Rows from block 2 of a small image classifier, named by matrix and row number. Rows with one number belong to one channel. Each number is 500 + 25 x the weight over its row's rms, rounded and kept within 0 to 999. All counts start at 0. Numbers have three digits each. After the name is the row's rms in percent of the matrix's.
After each channel's rows are labels from the 100 images, of 14848, where the channel reaches its highest value: "strongest on" is what is common among them; "peak at" is the part of the image that holds the peak. Only what is clearly more common there than usual is listed. The data: numbers of one to four digits printed on busy colour backdrops.
# convs0: first 3x3 conv, stride 2 (model.blocks.2.convs.0.weight, 128x80x3x3, standardized in use, each kernel summed), inputs 0-79
# convs1: second 3x3 conv (model.blocks.2.convs.1.weight, 128x128x3x3, standardized in use, transposed, each kernel summed), outputs 0-63

convs0.121 119:503431508511514511515507502535453487508448551505530419516501515485511497518508525509471516501516524528483512523486497520482501486473486535489488497493498541463505505504467444484515530495483540507518494482495512475504505483463525478490518442
convs1.121 103:519495513493466468498545475446504473525509506509480496497499499523500528508475482478507546468496492461524462498522524497510443509478502495496495519504470534485511537522508522497487533563512552
strongest on: brown ink; green ink
peak at: centre

convs0.35 137:529521506506432432482495502517505491498498515521493460487510517506490510518492508511510524510492509519539489506495540505503516478499510516434465495501477502423534529435505506525504520517512503502500509467504478504419517506520499496525496506
convs1.35 118:516502520522460501496489495462410476494488471454468476495494485520483493486500515520497504527412508494502457521499495506517457473497446500518499493455486497484525527520495497470489519512528479
strongest on: grey ink
peak at: centre; middle right

convs0.18 076:498478506513515514490480480509476506534460519510459501469484515462484507511503560511514494526491507468505472514528494438469517478523503496513519490500508485461490539472498504532527480452513505499535536528523459495518521532551494437510480471
convs1.18 093:546525482494471516497506516479499536491510550500500472529526489464481504528476492458490478483488438522455486515469502538471519472532524485498478460481543473476528504504536500506471483453434542
strongest on: black ink
peak at: centre

convs0.127 144:495451480507532544531518521512415494444476528491487521477521509496514512508488490503534519494532521527488486536484502516512511510481457524503500507491511513495495465526417472523513525501483490498507510478464482515518502453488523508506480464
convs1.127 121:480470513509451468538473486498500504523488457532520497487512492483498503501448508452492521550487489503460438496491490528505474471500462464524513537491472507522511498542488519472507527513456480
strongest on: grey ink
peak at: centre

convs0.119 083:495495499490515471508498484515497482551512523519496536525493557494482479453506530487466509478527488499468489514508513503500464518460508466477518532529416508516484474506469446500517503490509532511501518473530496489463514494538503440477522494
convs1.119 096:483538524481500548482488456526497536528510520494496453497482502487521479503531480459538461520494545528507519506524501548512567485473475481461499538496520482456517528526477494544498508501530490
strongest on: white ink; green ink
peak at: centre

convs0.107 095:473508530509478495497532488507508446503502531491507508438513476481530504476470506500448549468486526486521514474552488471502496498449510510498542492474463469475514518510521520515494484484534504468522488515500471486485517510459527487460555486
convs1.107 089:504515501510478452476517522512512535457498540500479533480515493504488492519565463484503466493495493492496458495513539534497548470518514540453486533508548457516460500521527464473481509507505521
strongest on: orange ink; red ink
peak at: centre

convs0.74 100:500476521510502519513511491511468498536462504517486460523465502489515489510491495503481523507518488530500498526461506508470497377506491482501521514526465498492523535474523496533485496523547493508500532522497528507477498531477441483516524490
convs1.74 104:516507511494502475544493508495520495543508527493489493529522496486477516493518477536520518507525506511507508501510496491510502475505513508463475474492489510509516495500484505541474453553451466
strongest on: blue ink
peak at: centre; middle right

convs0.94 130:479529492509528519494513495520509474463517541501510496493512488495505504473509480477515476538490508491481513522488508500509515482526488490490525484497507505490490505527464500532530497500494501489516507490430495524495484527523511497489508351
convs1.94 105:543529537479518523441469503520471484483489440516479562477490499509492502448499516480468497533555486482499497509494489542496520495505491466500488535523486490547501515503494525496511503508504478
strongest on: orange ink
peak at: centre

convs0.42 117:529524502490502470532498483492506494506491511538455490550495556495521498475524515505499505457506516496466504495449492489492531515484487529469509499508485575502496472487509538472554494478427502463482505495497533510510522533519520486502464495
convs1.42 125:499487520533488465484489530506449451512491543508510471498522504461487507519527470468516492499507519513469491524479529518482502485476485529473495531485504478493467516480492502455474506520514529
strongest on: red ink
peak at: middle right

convs0.105 131:499483478489508533507512531512504462523496504507492454477479542458452521449505523524491497448493487526504501528473511540525517481472500503515529487515510503490510524514508497544503494520436495439443522491468512516528507515520527499515468474
convs1.105 125:450489479486494514505493462521543501463520521530487481509508516461472471490449494490505492499516499496476510471486478480473490498463496518458506499510456488446508465537517457547492472478439433
strongest on: blue ink
peak at: centre

convs0.80 074:471516529536504491487538484537502456485555503456499518501437528460506465470502482497462454488488505502487540468500549500475499475503537504471475514471505483501482516499535504483517462461490496518544478521497511488498460498467503476489497514
convs1.80 109:512464524519485476535526506470518500496490531466489525493461514509475536500496468506489534453539558498530474504496511521514511497493489527497475515505502491481523512500496528514522523503521508
strongest on: grey ink
peak at: centre

convs0.115 084:501530505478526513517461489535511424525515507449466474458465480516477496491499472495456477480521495512562478512512493534488477488462479501519530508471463527494520529491469515475533511505499490507506522484490521482483483491509464442478500492
convs1.115 106:486497472518484470478452457515473477487453512486482479503525493483501472489534464482505487486504487471500468482498467488480469469468484448487476456458510464480465473515471476484449500524497470
strongest on: grey ink
peak at: top right; top centre

convs0.14 058:491486567549484508483501498514422496520463508496518523467475503508480516497475461481454492520497504524475496483482495537524509480486531535494497499515463454508463510503426491521472495493498511463486496499486513501541501518526495459500515494
convs1.14 111:489513496483508514481501504493497491501494542514539521502524480456532532520527498419565500502454444502498507495525480475515512497536475498474492505482495525517496448521491479491476494491536501
strongest on: pink ink
peak at: centre; middle left

convs0.68 106:518511508516515541491501500493523445486505454463514487455494489488482498498471466466473485450532497506418489471556506514495494472485513498518490492502499503488507526439493479513518530535552526510510495516494503493452476510512500518519529506
convs1.68 093:480475489514504531497498528466512491489509504495516509488477502472514506520470484456517526517496485503504516457499517464519497485520508520464477519488540513476468491492487482542512509485489525
strongest on: pink ink; white ink
peak at: centre

convs0.122 117:501445530503486550486510486491535512518520552497506490479455495489477524500506504553485471483472504489504493498533547517497516525546482493491487435504511524482499484509497503508508448497465498456448489492462511493510509457534542484502476508
convs1.122 084:499526478470477501484497522526501555476514474495470482475468490488487495525443509458504477435498506508557534484519521529490476462487494512476480542483519524480570471502499486471513498494497512
strongest on: on a plate
peak at: bottom centre

convs0.32 121:531465509518448440490482437494534503529472521522490491501501518513508492522514503516490522496511544488497519465513521525501469489482529506471483513480532480526458490454560504482495456472489485528512492500522539506496481503503509477479522441
convs1.32 109:516493492507512533512496503457496506485543497518494509487484449522474476507493503502488514509420499484470514492499506502515458506486491467511523505575479534456527512462494531476487537479500515
strongest on: grey ink; white ink
peak at: centre; middle right

convs0.70 102:508465461491463516476521459500507515518518523510543454490488471489509502516509522531505492500447499529491479494542552478467524529504477543502495449488465468483501479511493530498470494467512513479500505521472458492524544483506551485503527474
convs1.70 104:519524501484513487515498463486499530530491436525457495503490460517500501491457497503488485452490532485510485503517507547517451499450518506514511538513484514522559543567456492494504545517507509
strongest on: on a plate; yellow ink
peak at: top centre

convs0.90 070:472505496531514506477504520496466538488504442531504471485486500503501535520480456507500465516454501512478485480488517517540515479514514507493512457502527471455517508493512495528476528551476481514514497495503561539491454502477449501512457461
convs1.90 085:463507499513472492566496516514511497530475547479477483519516513467524493506536512507492506511519496508487497492495488461468537499530496491470507489508466463511489481488507483492492469487503506
strongest on: yellow ink; green ink
peak at: middle right

convs0.88 087:518489494513480492518500484533524506518484501464409493519486504493513519516512554509523474533447460509511477466460466509515485470528465522492504472481480530493508469494513490518543489478463499573504525520514518512484484503505477501515480503
convs1.88 099:486514501496477475491502429514480546542491518477480495468460460520499491492549489513447477478505478518505509480502543469486520482476483491501468487477520503484472482505514507465479469465482488
strongest on: on a plate
peak at: top right; top centre

convs0.9 098:469499521511517474532512506522490473545531506489424495535478470505480469475499483504466496491510435511510504506480516513506508440497506489488488501483481477467475494520501520533480506490496528550532506490512488509500540507517436475473451483
convs1.9 098:503510514527503471475489512559524460516489510489477500494495516479491513522499510493544487497478545554489485476472486491510503481482496506481503476538505493498475475454507498470521509489517503
strongest on: green ink; teal ink
peak at: centre; middle right

convs0.8 128:500502516533483498512437426553515452510511506484501503490521458519525505501470515518496521415490498512533502480479529475515508504503482501526510449499482474510522501476450498500494522459488505527483538521505496526484521485498474493523500502
convs1.8 110:471537477493503513488507456506502568521530489426500529561517505498499505494486455485442530445506489504452521457497510512503528543455505543512511502501530434460523488551455523509487530488502508
strongest on: red ink
peak at: centre

convs0.21 053:499549495519499507507497502539480532490456520519531452485482434491486540498488448500515487527523505489496463536491512513428465476498516517469536511530484479484471493493480484492480463511459543496487506507481503497515525529515526468500477487
convs1.21 100:464482503499479552497514511518460451513537517483517491486509468453484525492515506490527479487532525506485497497490476474617471489470502497476494457530528492490483496446480506507504483469478481
strongest on: blue ink; teal ink
peak at: centre; middle left

convs0.39 052:505544490473514501499498454514487504482489519518527487509462491487493505514489447483477492482522473534527504552508483498512496474489463516546460516546511519483500454442534492493492453530500517505468517517502490479468518480457500494473440480
convs1.39 102:522537509462500474468485533525532509501480505502503472537536512472503476488494508483518509512489475486455529486476483502473500494530479522489478492475507485478481478467515496478517475463504474
strongest on: green ink
peak at: centre

convs0.52 132:496484486508502517495496507541510501514444537522497482519471487485508477495520511516495520519490497510519441526520514523476465460501497500506481484510495506519489512508525449531500514524521516513491492532501521409527493490402491519505477510
convs1.52 131:490503503488467443479500508506543493496490501492512501485498482492487494526496518468500510515433518505537489499508471527443462494514495538494498484472490499514511463534509498465484513543536498
strongest on: green ink; yellow ink
peak at: centre

convs0.51 128:522505501487518458526501490550480442504455472452498507481489501514496495509485486473511525467535507539474493503505505533532465446405512509499501506470506478502503528537492513521510525497529479517527502486526496478527457517509493515503520498
convs1.51 086:490480508491497478481507499493501583507511522533491487474497503544493519496496479527462505536513478490504478489458547465490498493461501518499494490454506503513501504454502494548502524493454484
strongest on: white ink; yellow ink
peak at: centre

convs0.75 079:507470523523518499506499505490507484464517498488439486509477548498486482468516510495445490506531543484554481513491510547500476502492470492465500523513517415495487527499503498512538510476511462471499469503505454500510483514499463500539537504
convs1.75 088:510522483475505532515481509464507479456489537513498455491492485533488493513511498490461511491499496502499453519499476480501494456538481480508443483518512528504479478537489491499491497447495451
strongest on: black ink
peak at: middle right; centre

convs0.69 079:511490475547474501488478475483513484520485525528488451474515489509530493509551474523453472476517513548490489505549523491476531490502481535488488474487503507504470492491458481484454524475543527533520470521465483517478521499432506487503501504
convs1.69 088:512504499470520485503508527483504500452512496481500507524523508511493494525457486488489480458521550503531476466499474530514482546492523497451491527531545497504520527544508490470531512518527501
strongest on: blue ink
peak at: centre

convs0.0 066:513500510507521453492498493550512488543476493495490480486482494507537503496472494501517482506490473522484478517530485497523498451462512474528494504556426485453491483521516539507518504490532557508480513462496496443514512509498497499490516442
convs1.0 098:517489493497497520522503490499563497510479524503506480447512511491497545532481487528541497463525504481493496508477535505509491496490517517461467496549515515470514508466533518489477506499506538
strongest on: yellow ink
peak at: centre; bottom centre

convs0.36 060:497477501488507479460501488512492489544488518504506485474425505507506480460459544469495495484525542503487492520536534550516495454528476491467494497504459481507507522494474510507541478530545452482497504456512518515494468482521505488502456516
convs1.36 085:469531515474504528512502477508515479473564486523501509521536514535485530497476494522497494484505547497539495496530517532522473526506496475538502520487487507480495516478556479519488466533492450
strongest on: length: one
peak at: centre; middle right

convs0.45 124:502489499480473499449502486514535519520471512493537467483488520502523500444501526509478437527446495496498495481483505524502514504529530471512525487509475503519493521508505520489515509525516516510402508521480531455517503533476501525537519487
convs1.45 109:520515503445462476499478532465509419479471480460523502510497523516527503461469478532482466511471552509469512485512537498528500510457497539490483475515502517487482502495466483515481500476489482
strongest on: purple ink
peak at: centre

convs0.91 095:501532431473464505512442521510489548474503502514461508483496486490489497506512530484524502540494500451491494480504478560481499498552481524518508492519495491493510448452491518482501507489478536536468491517472477478521500498494487506490439510
convs1.91 078:457495506487494442501477465490475527556584505485504481517511507505525486498506532498481459497507490477501491491487500535506471518448486508495517490507558463471548496514498511520516457462511500
strongest on: white ink; pink ink
peak at: centre

convs0.47 097:541530508455511542498502489469525426513508510527506462507500492487496497488446499488513459469539483523487497515453514533510516476472525474527543518524492543477534513476476489479507518501480498497474503531503553492492495505480478481546477491
convs1.47 107:500497501518506487485475503485457437450482553492545490497542511429484539515507477489525507475464568501440501512489546508484524520458495531458514492472492492465475494520506473505459505505485472
strongest on: purple ink
peak at: middle right

convs0.101 095:492510476485494504505498496498517490510497538534551498516510484484481503540499502474528491478421484504487502509474505500482483486504535500500494497504477475503491499494471492502498498456380493546556498516524489499484481515508496476494455481
convs1.101 099:517506520522517518486525504504481505500493507500516549479459499560431530500468506512499493493493524496516536492503526469483504507496521482520536496465458507483462522497501534532525483489489511
strongest on: red ink; orange ink
peak at: centre; middle left

convs0.43 063:495502556520475511482536466509462515515477481456501480489515491504532549463495533482474486516474510539491465517473482455473505524517520499493537498490492464442495474512504536511492526556496468517479519511486513456483537494517489491510462486
convs1.43 110:485470524482560513455481485490525483515455523510506489528539494486521531514519489607512493465484520531478560511522521507484552470516486524465515474537490469495471522452527492469499483519530519
strongest on: yellow ink; orange ink
peak at: middle right; centre

convs0.76 094:528478508478519517504485487542495492460500510504483490493498544525473493480525572521461527492503510488504494512511477556492496461484479514487491504525499475506513498415482447500531521478513532536510491489458478502462495488535496518532484521
convs1.76 095:485523494486474491482473526498443498527511529497494473513502488490493465535493503459525488570485481546509484475530496545500532484488498508482483474479537532491490488515442516520488506517517515
strongest on: pink ink
peak at: bottom right; middle right

convs0.27 072:519525491487516486504512464493546518478490478514438502467442474484526468519454456487523539489547509491488510491514504492506484478484481478534500513512541494493485476470495527527522469513528470490488496470484491546477472528467507466481490452
convs1.27 085:495519519472493485535519510475459527497485510482507508471507505479502508483501499479532506522518501494473518486470509467477529581536520521506556520458484500510448488500514491463484480481441486
strongest on: purple ink
peak at: middle right

convs0.20 092:500507486536528442483466489515468550504487492508528508517483509471485534445539552480517516509496495531491480508446513493465472489516519549506508473512506469508500505469465489527527556519499503528466487499512526517488513529482493534470484482
convs1.20 106:507514510485514515541499487510505488532526510474481480521507536499486494494469502514522475479507477502550486526495465527536476544514521528558538510485489505499501486458521534475492521542549521
strongest on: blue ink; black ink
peak at: centre

convs0.53 113:483483502479547525470516512489506510525492481470521499464501486464482494461533468491469473518503506514484492525515526525493525483518489451526517510482491493523476528517508487513488471541552475465491495513528502503523519514495386483495509490
convs1.53 088:529540505487501490485483498480513484456493489497497499495517481489478462481477486494481487468484481495506502498555460432494475490507523445489499484514502472502528509522523449506497513494481497
strongest on: green ink
peak at: centre; middle right

convs0.44 126:491512508496497513478453457501493481507531494481540517534505533460516514440505525478509505499483505494496528467435512487535525476497533509502514453519469462445501508510484531497493527506516497510427514537483501510497525519523480481516534504
convs1.44 107:473525500486463486513535484472473517499486502484464517492508487484508525500520464529480499431490459496466540509475496506476504475500482479474471523504494452467514465531433480498474519442521494
strongest on: yellow ink
peak at: centre

convs0.57 089:504462485527491487505505462517474494532477538513521497527456526469489477528519505523521490472545524565529442508495514502488467532446505533444461535495497508459489514493495513468502519523511471509500464484518528508513504481481523508508498485
convs1.57 108:443493511466496481541459462560508513470471490530473550498480433489515502492494502532490470511488481503513494538520507489499523479530493490480475512483497560518525539484505510489500523569507475
strongest on: pink ink
peak at: centre

convs0.55 082:509520473545504489462535483546525504465490540508508506483483476502505517495540508522438439513478497519487504511528519524519490448500459516480489459501473497524497499492484477523489506484498468491512476520470464462518485506481516521565529478
convs1.55 097:531536523458491517493523484541488490482485468500521516537504542549499528500486497504455516538529463497518497489533505513530482501528515546479504516540523517502500492498519497491488508459498484
strongest on: yellow ink
peak at: centre

convs0.29 085:538534503499516456508487494504490493543495511519479506521464502505507502504547454460525497521574516495473504531493508494485505439463515487512489491487482518502454447511454525513513469497502490508516524458490465492503550496482516488462473496
convs1.29 071:518516554490501527491544487484514512500506496510509460477488476501472518456482531510506495556478455536509492511497489514497511513498490479494553517460501526503480491492507476532458526479490501
strongest on: length: one
peak at: centre; middle right

convs0.16 096:539490507506480534476515508484516514517510478509504494474513497522489496494500493502524507508491516588509447502513520512447527483533481525495478460495449462500505498471516470560497502494475471528518522509500478462431509520471514472489491511
convs1.16 083:525518501482495499475501490490527532482476462506466474470509528492499481458437491460492465504482467493539462515504490474546512501498519503510477515540467514466482464514523510470506515497519482
strongest on: purple ink
peak at: centre

convs0.112 106:498491531479505501500509488533514501515454555484485449506509492468548501497508479504512510522522503475484405484526517531497493467523514468471502510501518537443523497505516486488524496496503523533495500489493526521486510481526528455489521446
convs1.112 104:459462515483517511537498462527523528530509464457492508485492499465506495492507502500488494483509529486529481488492510502506509478493483480479519480454491521573540517511481486504481469520431512
strongest on: black ink
peak at: centre; middle right

convs0.65 081:514507543487501501509530486490504443503496490463516468493481511495481471466489549523490500446505498538520509488526510500499507491506515513501511469472526458495461505508466511529512511461476422537564475477477479487529509491504481527466478502
convs1.65 092:496478460518516511517491494501525540455451548513503489466476482500475495508488466478489542476515507515495484498485484507495537491509532505493484465523527493504550473545500491532496492520511486
strongest on: length: one; black ink; white ink
peak at: centre

convs0.116 064:519511493530497489507463465508499490537500526523471459500467523510489507504580538546460476488474529467532464496484466493497481494499495523483488467496496484432515481504464543530457496510493495520504462461480483491517514500513513523505503515
convs1.116 087:450539504499447504498477539509471491481482518469476485512522510463525488548501481530488552515474487498521474523499494531494536476518508493450498454477525466542541465539531478497448496490526436
strongest on: black ink
peak at: centre

convs0.109 085:503444549527490501524502473520484527518485496462538503428514450521509486486490486502462521497536519490510507481519539500503489501489502531510525486509482456480504523507470505526497487508521521416453520486510495501475495522492506487510496448
convs1.109 083:455501482496512506525469520515523506468523523500480527502492527485475494523480505505551556515493521504504513497533548540458517538525531451513537531490483467486559493501507492531507471517515516
strongest on: purple ink
peak at: middle right

convs0.17 117:475489504467491482518529519513488554519513524487429527448476472508480510524486505506453506555517488507500528519452492508500487480522461478484521527491482502509453524521499506520486452507505474460465499483528495511485508508465493450515479523
convs1.17 093:513499473528526503504509512480481480466499496495511522484462493497500527478463513505493537515506514508505501508483492459523537521539509501532505511454449528504490509481523489495498492432468477
strongest on: bold; length: one; teal ink
peak at: centre; middle right

convs0.86 105:518509495520496479515510498531522527493487515494429503488457498484517472535459511436501451505497489510509473505502518513521443456485513544508502488510498484501509508542491537487548516489496502531515491496494492469507443492506534461478456522
convs1.86 094:493490507583514466521464537528487525467523495517505496503502524480499484501444514482474487464516518521520512498467507464519494531506501496480520499470540513488509497513512511470511500473514521
strongest on: length: one; teal ink
peak at: centre; bottom centre

convs0.1 133:490509501500524517482488501503491487509503493481469515528535507520517504469511500515503532481480500447468487497423515438507494504510474496524485410509505490516528468510490501507511514470467490463431501532515500503528514483529519506529492532
convs1.1 118:510499532501516506493486477471502514512488452456455477520525518527491504470499506492492515504473478464422536494482481473502501509506491488512477532432457483470502513493451508491483513452491510
strongest on: green ink; purple ink
peak at: centre

convs0.40 133:500451506505517484526498472529448523520493488487518502530529519490575469459499507487507502504490528476449468469506545466504522538496501525538508476517479458508494484507512490484492538508542500517486515494511462476501544507471503466489542506
convs1.40 099:476520494467504509516481469539550484511466519503506481515525509499511448495528437505530505470449529475435505502494517535508483474455495463468493514522491496517495501523459484496460513556504529
strongest on: length: one; green ink; black ink
peak at: centre